Weights of a small audio frame classifier.
Model: 6.4M parameters, log mel input, arch transformer, norm rmsnorm, activation reglu, layers 6, width 256.
Data: trained on short pieces for a synthesised band: melody, chords, bass and drums, 26041 training examples, 82.6 epochs.
Rows from block 2 of a small audio frame classifier, named by matrix and row number. Rows with one number belong to one neuron. Each number is 128 + 24 x the weight over its row's rms, rounded and kept within 0 to 255. All counts start at 0.
After each neuron's rows are labels from the 100 clips, of 14976, where the neuron reaches its largest size: "strongest on" is what is common among them. Only what is clearly more common there than usual is listed. The data: short pieces for a synthesised band: melody, chords, bass and drums. In brackets: how many of the 100, against the usual share in percent.
# gate: MLP gate (model.blocks.2.mlp.gate.weight, 1024x256), inputs 86-171
# fc1: MLP up (model.blocks.2.mlp.fc1.weight, 1024x256), inputs 86-171
# fc2: MLP down (model.blocks.2.mlp.fc2.weight, 256x1024, transposed), outputs 86-171

gate.457 [106 143 139 141 152 117 127  76 122 107 106  98 155 130  92 122 118 156 107 142  75 167 125 127 126 154 128 102 142 130 157 112 125 127 106 132 120 129 140  91  73 127 132 150  95 101 152 132 154 118  81 171 149  97 154 129 147  95 134  95 129 137 152 132 116 144 122  86  92 123 132 105 102  75 149 150 158 138 135 118 124 123 136 113 135  96]
fc1.457 [129 122 163 134 110 110 120 139 138 170 108 137  91 120 130 153 125 109 138 103 127 128  82 120 128 103 125 122  98 161 122  88 160 121 154 128 158 161 124 147 138 144 121 115 139 116  92 131  63 134  95 156 109 136 131 102 117 114 105 140 142 152 120 133 125 140 127 147 141 152 176 200 136 118 148  85 132 127 141 113  89 110 134 171 150 104]
fc2.457 [189 126 126 126 114 167 155 135  78 115 117 137 154 122 115 157 155 140 144 110 140  99 142 142 150 178 170 107 170  97  75 166 113 119 157 148 124 150 112 138 121  57 142 133 138 138 120  99 108 151 177 136 129 136 120 147 149 124 172 151 150 147 130 160  98  86 127 131 139 149  67  88 113 152 138  94 122 141 116 135 159 152 131 201 113 122]
strongest on: key: F major (48 vs 4.2)

gate.678 [132 147 106 175 148 135  95  75 126 141 129 110 157 159 117 151 110 136  93 123 124 179 120 111 121 158 110 140 142 112 139 125 110 154 109 129 135 134 107 103  95 144 129 153  82 142 119 102 101 117 121 116 133 149 119 154 132 133 124 118 170 170 126 127 112 137 131 125 102 151 118 159 117  92 128 159 174 100 134 127 144 135 144  97 173 126]
fc1.678 [118 103 155 163 114  92 132 135 133 164 159 118  80 114 128 131 142 108 159 100 104 135 130 132  76 132 128 136  96 128 150 120 155 106  65 147 132 148 139 149 125 171 109 112 131 106 148 160 127 135  87 156 139 123  82 152 106 121 147 124 120 119  75  84 135 110 124 138 171 110 155 134 141 148  74 122 134 140 180 125 118  74 116 100 115 107]
fc2.678 [172 174 129 121 133 138 123 110 124 119 105 126 115 152 168 106 150  91 130  73 126 120 146 151 152 129  65 119 135 122 131  99 119  92 115  90 102 133 166 127 157 109  90 121  82 136 113 148 137 158 151 130 116 129  95 118 108 158 130 137 160 137 144 136 120  95 121 136 118 131  99 101 113 100 142 118  62 145 125 155  95 124 150 169  75 174]
strongest on: key: G minor (44 vs 4.1)

gate.313 [116 112 109 192 180 132 113  75 139 134 102 114 139 145  99  95 131 122  76 169 122 136 181 109 147 153 118 134 149 117 142 106 102 120 137 128  93 118  88 122  75 126  98  90  68 124 103 125 160 127 121 124 133 151 129 118 125 123 129 126 164 188 140 136 136 127 117 129  99 140 101 153 118  85 133 151 152 112 125 129 132 129 152  71 147  87]
fc1.313 [155 146 131  76  98 160 125 135 129 125 107 134 118 144 133 127 128 135 117 120 139 139 135 124  85 134 146 107 134 102 143 110 117 119  88 132 147 130 144 136 145  98 121 128 132 129 140  75 131 126 109 113 135 145 169 106 136 146 151 152  95 138 128 121 128 142 121 145 163  96 155  92 109 115 115 183 148 160 167 158 147 142 143 145 152 142]
fc2.313 [ 97 134 154 139 156 153 112 142  98 134  89 122 129 167 106 130 131  92  94 200 144 115  81 141 118  91 115 151 129 118 122 148 112 137 145  93 138 134 143 139 136 154 157 136 107  95 131 181  92  97 143  87 127 153 148 132 126 154  89 147 159 161 140 150 127 116 136 105 127 119  95 169 109 104 125 112 116 121 120 101 102 148 169 109 166 153]
strongest on: key: F# major (32 vs 4.2)

gate.423 [132 120 145 144 164 144 124  82 110 139 134  97 115 153  75 153  94 138 104 140 115 174 167 119 182 164 120 156 146 143 106 127 129 141 135 160 152 113 114 113  95  95  99 124  75 134  85 103 146 142 100 110 154 143 127 126 156 120 125 105 130 145 165 154 146 128 108 109 111 105 111 164  83  91 129 151 157 111 103 103 134 131 155 118 159 121]
fc1.423 [118  69 124 127 129 143 167 131 112 123 108 167 117 131 101 153  90 118 117 139 131 181 173  89 150 165 122 119 148 139 115 144 130 118 125 141 147 130 147  92 125 128 135 159 111 114 118  99 112 133 110 114 133 114 170  63 152 144 122 138 161 122 180 119 145 103 129 104 135 144  84 131  95 100 134 163 140 154 111 124 109 146 153 171 183 171]
fc2.423 [132  97 126 122  97 124 174 143 118 136 113 119  89 106 139 115 116 121 146 106 156 100 132 159 147 152 126 136 112 126 180 133 136  93 113 149 108 108 145 145 136  91 119 123 138 140 103 173 129 143 170 144 159  75 101 121 149  77 173  99 185  90 113 136 174 123 142 125 133 118 118 110 135 153 130  80 129 132 111 129 113 157  99 145 111 172]
strongest on: key: G minor (32 vs 4.1)

gate.178 [ 95 163 100 118 137 108 105 115 107 153 137 124 105 131  71 104 101 119 117 140 122 145 135  90 130 127 120 108  99 156 139 139 152 170 147 156 121  84 104  86 136 162 124 140 120  99 133  87 155 107 125 126 151  94 151 172 148  88 156 133  91 103  93 105 117 147 111 128 111 155 109 132 108  95  79 120 126  85 144 129  91 105 150  70 130 120]
fc1.178 [168 108 160 147 124 146 142 137 146 105 131 136 152 123 169 158 160 138 146 134 125 109 113 152 129 112 145 142 156 102 119 113  97  88 102 102 133 184 167 170 118  94 129 110 139 150 124 173 113 153 131 133 105 166 105  94 105 176  99 120 164 152 173 144 128 117 137 128 145 111 156 126 138 158 178 138 138 170 121 118 175 156 108 179 119 129]
fc2.178 [143 104 120 185 144 134 127  93 105 133 153 145 161 142  99 129 137 104 101 155 116 137 105  75 134 144 116 111 129 143 103 146 135  99 126 167 128  85 123  95  92 111 120 134 141 131 115  81 155 135 129 148 105 134 140 106 120 106 127 151 133 146 115 131  83 140 154 132 104 159 138  94 101  99 138 120 109  95 114 117 121 117 142 133  88 118]
strongest on: key: G minor (64 vs 4.1)

gate.153 [ 99 115  97 134 144 136 115  95 122 143  74 134 139 147  90 115 103 149  88 134 109 167 125 103 134 189 111 110 157 125 154 122 139 153 130 150 125 138 105 111 111 154  97 135  77 114 129  90  67 149  85 138 162 112 172 103 156 116 164 112 120 145 116 122 123 135 126 140 103 125  99 150 135 106  93 113 115 140 129 137 105 141 130 124 146 109]
fc1.153 [152 113 119  88 138 111 147 132 121 148 128 133  88 121 112 141 145 177 124 142 119 122 168 125 106 149 132  94 135 127 121 109 136 106 106 181 137 150 111 149 137 104 117 129 119 127 139  71 108 146  73 169 121 121 184  96 129 119 117 100 108 105  84 158 138  92 102 132 122 123 169  73  98 127 106 100 118 132 139 143  58 115 115 158 151 100]
fc2.153 [112  85 119 174 136  93 104 124 118 110 133 127 142 112 121 123  88 129 137 145  78 118  98 138 130 117  92 103  71 116 138 138 125 132 143 117  96 115  79  90  97 120 125 116 142 135 128 152 158 146 129 122 140 104 110 117 146  90 163 115 144 130 128 126 140 145 134 120 120 117 146 118 109 124 120  91 111  84 108 148 110 106 104 165 151 159]
strongest on: key: G minor (36 vs 4.1)

gate.371 [153 108  74 145 185 141 130  91 127 123 134 107 110 165 117 144 112 143  95 168 123 163 158 115 172 165 123 159 197 123 116 135 110 107 137  90 133  98 103  97  61 110 121 117  99 155 105 106 107 132 127 148 123 149 133 102 157 103 126 100 141 133 154 164 143 109 123 128  88 115  94 151 110 122 143 141 143 140 130 112 167 139 147 108 207 105]
fc1.371 [ 63 153 163 104  88 107  95 129 126 119 114 128 154 113 120 114 128 138 150 113 123  88 124 142  94  86 136 114  89 108 155 124 155 163 120 131 101 140 112 169 177 172 132 157 124 116 168 147 150 105 119 101 157 117 109 184 102 148 123 146  95 119 108 106 130 124 132 115 129 120 217 104 150 123 109 178  97 100 112 160  94 107 113  77  75 152]
fc2.371 [129 148  81 126 145 132 158 110 139  97 137 106 161 140 117 115 136 165 136  80 127 135 120 115 153 156 130 133 163 126 111 102 123 125 140 116 116 152 113 133 107 123 116 101 114 154 109 113 138 169 105 162 164 158 175 116 137  99 162  90  76 160 149 113 141 123 115 105 117 100  89 127 108 121 130 158 166 159 155 131 161 148 104 133 132  87]
strongest on: key: G minor (49 vs 4.1); key: G major (37 vs 4.3)

gate.396 [164 132 128 141 174 137 133  84 106 108 162 105 114 157  97 122 142 154 131 133  82 159 143 118 137 170 107 109 145 135 136 130 139 109 141 142 121 114 150 122  88 140  98 131  85 124  99 146 110 119  87 118 143 130 153 125 140 126 132 113 166 152 159 131 115 118  95 119 131 120 135 155 102  75 146 155 165 114 149 135 117 129 150 110 173 116]
fc1.396 [152 120 146 160 188 119 143 100 111 147 161 113 100 144 115 127 124 124 147 141  59 151 118 128 126 153 135 111 135 155 163 115 118 109 136 143 128  94 156 136  96 150  91 138 112  97 111 182 123 105  83 115 111 131 143 115 132 130 121 129 140 143 124 129 119  93 114 146 158 136 150 161 127  96 137 151 161 114 156 151  88 129 152 123 150 115]
fc2.396 [155 111 149  93 102 136 145 142  99 136 105 148  81 122 138 167 177  81 130 130 134 101 141 140  41  81 107 106 116 118 122 101 137 132  70 131 126 108 130 137 178 123 133 144 145  95 144 133 127 108 132  95 111 112 112 137  72 157  90 163 124 110 114 127 112 142 136 131 156 137 143 106 133 119 114 101 125 139 137 129  92 125 149 145 109 140]
strongest on: key: F# major (32 vs 4.2)

gate.194 [127 162 154 105 123 106 127 130 128  87 159  87 143 138 147  95 148 155 146 111 102 131 120 178 125 136 122  92 145 167 127 106 124 131 108 136 116  96 165 121 122  79 139 131 126 131 136  98 110 132 100 133 162 110  96 181 151 117 138 108 142 101 145 102  95 131 110 119 100 127 148 110  95 114 113  77 170 123 152 112 145 131 120 103 134  96]
fc1.194 [118 125 147 115 135 106 123 116 129 118 156 114 138 102 158 128 117 127 121 156 112 138  97 183 156 132 147 157 137 117 178 121 161 145 129 114 138 116 171 176 106 152 157 141 103 110 160 165 106 111 127 116 131 159 150 154 120 146  97  90 162 114 144 115 146 160 100 107 133 117 123 150 156 150 129 112 157 108 141 106 141 153 128 118 127 159]
fc2.194 [118 119  93 132 122 164 139 124 142 151 139 118 135 137  85 127 120 137 117 104 158 140 100  89  78 138 152  96 103 135  92 150  88 131 170 116 163 127 133 113 134 151 153 128 135 116 149  91 108  75 136 104 126 104 184  99 121 146 115 162  89 175 117 128 120 173 137 132 160 155 113 153 148 101 144 165 136 123 183 160 119 124 117 155 159 109]
strongest on: key: G minor (27 vs 4.1)

gate.688 [101 154 103 135 159 109 121  97 154 130 156 117 188 149 110  74 117 155 123 156  92 118 110 155 142 146 129 116 142 149 104 148  74 134 139 125 135 109 145 106  99 155 110  85 104  87 159 118 140 111 157 133 116 121 135 146 174 122 132 122 121 151 117  86 108 135 114 140 124 162 126 136 113  79 125  96 160 141 154 105 115 137 136 104 150  97]
fc1.688 [120 100 174 150 123 102 117 134 105 153  80 142  86 125 156 163 145  73 108  77 117 127 119 100 118 146 136 135 111 122 180  91 169 108 113 137 123  97 125 145 150 129 111 130 124 128 102 115  80 154  65 147  99 148 158 108 108 126 126 132 121 106  89 172 135 146 123 145 124 123 140 122 129 175 125 119 119 128 115 151  94 134 130 191 135 136]
fc2.688 [142 100 153 125  87 126 170 147 102 119 163 145 133  98 113 125 167 126 141 175 131  99 134 146  85 159 108 120 160 132 108 127  97 104 113 172 116 129 151 120 146 117 153  95 139 107 133 130  96 132 125 122 119 114 116 134 117 137 112 143 140 145 156 132 128 107 107 124  93 164 119 123 119 129 141  89 118 116 127 114 115 159 140 126 147  97]
strongest on: key: F major (27 vs 4.2); key: A# major (25 vs 4.1)

gate.476 [144 148 108 137 147 140  90  77 143 102 126 145 149 155 119 102 136 148 107 146 115 146 144 116 138 147  97 119 169 116 123 154 133 130 119 108 109 146 141 104  95 114 106  98  76 135 115 110  84 153 135 138 157 151 149 103 163 127 140 117 146 173 166 135 147 149 107 130  72 131 110 127 128  84 152 110 145 151 113 116 157 167 159 122 160 102]
fc1.476 [143 121 126 124  88 163 109 128 148 144 103 135 166 112 116 173 117 115 105 152 151 141 138 158 153 126 108 147 151 146 106 123 143 144 137 104 156 180 154 122 150  80 149 121 108 149 132  72 103 137 113 141 129 117 120 171 134 113  83 128 124 101 168 166 121 116 126 114  69 110 128 102  69 138 180 144 113 135 129 103 166 127 155 118 152 113]
fc2.476 [131 122 165  83 108 123 135 154  99 123  72 157 124 130 144 134 140 111 149 124 137 119 134 130  89 102 137 124 158 101 111 156 107 142 145 137 134 150  97 136 153 166 170 119 115 112 185 155 123 116 144 118  92 122 127 136  93 165  79 108 164 119 105 132 130 110 135  96 161 126  80 141 163 150 151 112  89 123 112 146  68 136 130  83 102 140]
strongest on: key: G minor (47 vs 4.1); vibraphone-like (27 vs 10.5)